A small segmentation model, trained from scratch.
Model: 7.16M parameters, 48-pixel images, encoder arch gmlp, encoder norm layernorm, encoder patch size [8, 8], encoder layers 6, encoder width 384, decoder norm batchnorm, decoder activation silu, decoder widths [32, 64, 96, 128].
Training: adamw at rate 0.00094, 8400 steps, batches of 512.
Data: trained on rendered solids tumbling over patterned floors, 48750 training examples, 88.2 epochs.
Rows from block 4 of the encoder of a small segmentation model, named by matrix and row number. Rows with one number belong to one neuron. Each number is 128 + 24 x the weight over its row's rms, rounded and kept within 0 to 255. All counts start at 0. Numbers have three digits each.
After each neuron's rows are labels from the 100 images, of 14848, where the neuron reaches its largest size: "responds to" is what is common among them; "lies over" is the class under the peak. Only what is clearly more common there than usual is listed. The data: rendered solids tumbling over patterned floors. In brackets: how many of the 100, against the usual share in percent.
# u: gMLP up (value half) (encoder.blocks.4.mixer.u.weight, 768x384), inputs 96-191
# v: gMLP up (gate half) (encoder.blocks.4.mixer.v.weight, 768x384), inputs 96-191
# out: gMLP down (encoder.blocks.4.mixer.out.weight, 384x768, transposed), outputs 96-191

u.534:144101148138132136103138131153128086099127109141136154139141101115135076144079150129117161151152143104095139110140125140132139156159132113100170134145143119146091121120118123062100130113089128137109147145137168145144143125153125153128135111118115106122132159147130169186114110127118139120
v.534:106145143134143120108121130124126159148148124129130110108156158134153141121174124196097115142137152125165109108112132127128164091139136135170106113109097148131111140144110191111150152108129122117119117086141083168124150114126108083155149119126151123104129110105128110146123118125121123119
out.534:127161146137094135118127150110113159177125082114155152124091116110127131157144124126147100098119079144119141136108067078146144185136107154132068126103115149123117138108100118132164111099172132176103143092124122084193131107121144116167151154149130139114112131107108130128113184165132131125
responds to: sphere (29 vs 9.6); egg (27 vs 9.5)
lies over: sphere (25 vs 0.4)

u.1:116136093101133146139147150098168104146138150111128167115111131118107102153107119157109106141108136127118113120126103131132162136125136132119145142142121110131085133103118145114096167169154146109148131151179124104165131111144124107149090109163128079093157148123127123172110133143141105097
v.1:122129157124177122115129162135104113130138141170111098132142126162095113137166108129131119126162110128128109110179128125128136154128131108145116113089119091119124153135128083167162085100127137154126113105128143146114108104136110091132152116074177117123163124121086115135193090097154119100
out.1:137171119145124109105118125143163160159117147148164089097131125179127101121134083108140112107141161123070097125101121129086132121126140132159130166139101149127150104120126116115093089148132091093150166138106119107132136118170104173139123129129086120146138114124105115148145148133121136125
responds to: purple object (42 vs 18.6); sphere (30 vs 9.6)
lies over: sphere (25 vs 0.4)

u.418:157121150132117155117144117118147109146129111158158125090106104074142102133121115153120102120099146118120138103154135113141144150069158138154127113164143126127101111136145097081127121142108102151097113148129114170107115099138102114099120141177093091121153119132135123124155141121168127080
v.418:108144150098163107106129119096097119126143139143146167206128168134126094141164138116147082111153117114157116108138155131116140172148109092117107130131118148135104132090164117103115095136133151126109189156099124138134087118101116123140139157159126139118108094124100095133127141130121140156
out.418:109128092129129150122106127121136125146136110143162145146108136126121114139119139111141114098091099124111128078132076111154136129127140117133094152139128156144123206099140149093158112158167122153096110187118123136150109112126112098132174128081127162154140165147118130107114182129119125161
responds to: sphere (34 vs 9.6)
lies over: sphere (29 vs 0.4)

u.482:133154136175078136146115112181102084100099128153112128085130166139115126096126117154123115107108132114126100136140137078167161108150147177091157133148121078116087110123115106118125100139090143092165154102122126127147157140105117146089152133149127125114121105135124156148095122188065097128
v.482:131112139076132121156126147097113169138160159141146148137179127145069144180127142086091106140148125130159097131084115134114118136149131168123128125122112126115155151112141131133113124117133132180084106136172136145159101093104122114132134118101153144093154106122162124124155118116116137084
out.482:074133132128118137146163141147148115141124146140114126107110157076130118084108136144122111156159116113160134183126115140164140162147135103096091135110147118126124126090126165064107106092154089129118128144164163148109150088156116157125155155129100111108156108118090157105120129105127091112
responds to: bumpy ball (48 vs 9.6); pink object (39 vs 18.8)
lies over: bumpy ball (46 vs 0.4)

u.268:098157152141115119123160124131198136066117102096133157140112109108110163122072099151088124140095116135123074168136076097130151114119104147119128134169118129133117100153131118141090132173126143128118146080132151130123153129113096108165134139125141121120120134152181137107120098142129146091
v.268:119152137132138091129145141141103145162152142134112105164143154130107119128143115154167109112117136167163120112145134077115167172160124148139108142132118120120140111136128131139154093106103127124100105134081162128137111163113075114161131154101145122136121128139116155149127170124159144150
out.268:118110119135120093108120151147178167134107145159138169161116138107143156141149110112160090142098100147149120104121083111157142118098111151160119151119126108079139131123127146079203101106123103150099152151108139110141101116145141122149113122122160102122125157111139167082169153106130103121
responds to: sphere (40 vs 9.6); egg (30 vs 9.5); largest object: sphere (28 vs 4.9)
lies over: sphere (37 vs 0.4); egg (25 vs 0.4)

u.585:141131165132115174110084149093144110135184115120119116089123131116114116118166125101129131126075105146121142148166101149153143113129165122095136148131146118162091128146119081145134119117071128125128114132145162154066120127159099130148092160146102097126147162120089095173146127123144115113
v.585:125107137140164120135096187163115152161152117101135085094139121140132139120138148128088100132151117126150121136108128112118139137147140140142132132159088123142142102144122151147139145140178125181111115159171125127173156138130087109133144130150143185075084120138129098125147193107113158141
out.585:107156111145146146160101123125099092120150089138124162132122121136127160093143117147128128141179126144125142175125156149117139132176124109134141161124119116105133100123106152153122144143106123103114123105133132126112104107122150113119133122161122131090135106140131122157136128130108138125
responds to: spring (33 vs 9.5); bumpy ball (32 vs 9.6)
lies over: bumpy ball (26 vs 0.4)

u.34:155171110115097155117088119096130110140152104151136106120149146132103107119107116125112094101157112154116142191127143178112106125091126138132128155129161138112125086107179095147119120117099117142186175114143116178107160170084162165119121124144157150125099179127124139141102099164091123108
v.34:121132113129152092128176165147159093142144099096131134137076143169126143124135101089130145110132118129105158109157125087075107090165131107088131124154155177107118095145129113135126130113168118168159130158080138118095106150148142134114167139140164128109110145128154148103124100106115138120
out.34:099166123152146131099119170121139120126147120106162104105116214139152115137120155136105130136106096130118147113151108115140107127135132124134143132108153115091110149109120125074127178113135109178115123171109114154127160125173125114129155106090152147113109132165112162145137155124124143124
responds to: spring (37 vs 9.5)
lies over: spring (30 vs 0.3)

u.587:128166118132143119119104113121098080073140140116112138117130107129105132186178179137146166137113151122084101148143150125139141153106120114152173121140140127112122147095128104137119133151117128148183131112195138171124132092119105136115103146085097129160131135116117117162113107167103088107
v.587:184151162161180164122088141142110128107107123119159087212144135165142145163149132161130143141157124106162132145191128149157153090153130101103141153079102105112150092152123125142122161143145149190106099099143099132118110100119108117153155135169141137076147108153128078106179127143107114160
out.587:151113136079185142140134142169111132162093155106101177161104142095123147149146085119176135129120158112080101134128143133199102126087134081091116121107125139143155099143111156138157070119124139106132145128090108090145135116141100122136099116142160146125120168162102124157129120152137151135
responds to: spring (42 vs 9.5); largest object: spring (28 vs 3.9); bumpy ball (25 vs 9.6)
lies over: spring (26 vs 0.3)

u.203:123158149153085163140141110142132147122103089122159091083095140156122106137133135121105150121127141165133087109147133128146149142112100140155130128079152101126159098092100181122139118154127159127141141129114079173074157129117118164125098122098157112124096133125114101129146120163089122115
v.203:157096055174129168106159089101101148095135152136158110114132149121129145153104120169147124109121086168143136116161089147107134116117144134127129126130150125109135115136135108143173181123144106130116150133135151117137121101153082131100167120159117079146106124132170132088117152121089139113
out.203:089089142138129134141116143149154132122098117145132133110105133166142138119171145120127132136125191170122141157145124142139123137114111148098093113151137111096124137122108114090108157104111105118172159124119144099128145136133126129134132130141111089131120075174162137111152152146112155122
responds to: spring (48 vs 9.5); bumpy ball (34 vs 9.6)
lies over: bumpy ball (31 vs 0.4); spring (29 vs 0.3)

u.182:128115124164133111108144110112179137097161140114113156128129144111163119133097106178096108130099092127138120139144129140125147152154152134130105130125155140106150094109092143099095131147124134163157170111124162150127133103149124138127113135139117101125106139149141121137124121172165121097
v.182:110125180134147139182104143126112116152106146140145103167118119100132146081128137094146114108124103142091122100147140107120072182126077135112099089118121108136131153182160143149122084100140139159082125127128084091126141104107145088179131147120140126060147126139152124118124156106121139137
out.182:144136160133103082128114146162143140142169172120143141131096175097158149184127125112131129155103116150124124079121100134180120113086163124185123148166122131110141163138113146089149130097148104170109159167148113112125141105078127125122156095114125149138147117138127164143147144124151110170
responds to: sphere (37 vs 9.6); egg (28 vs 9.5); largest object: sphere (27 vs 4.9)
lies over: sphere (34 vs 0.4)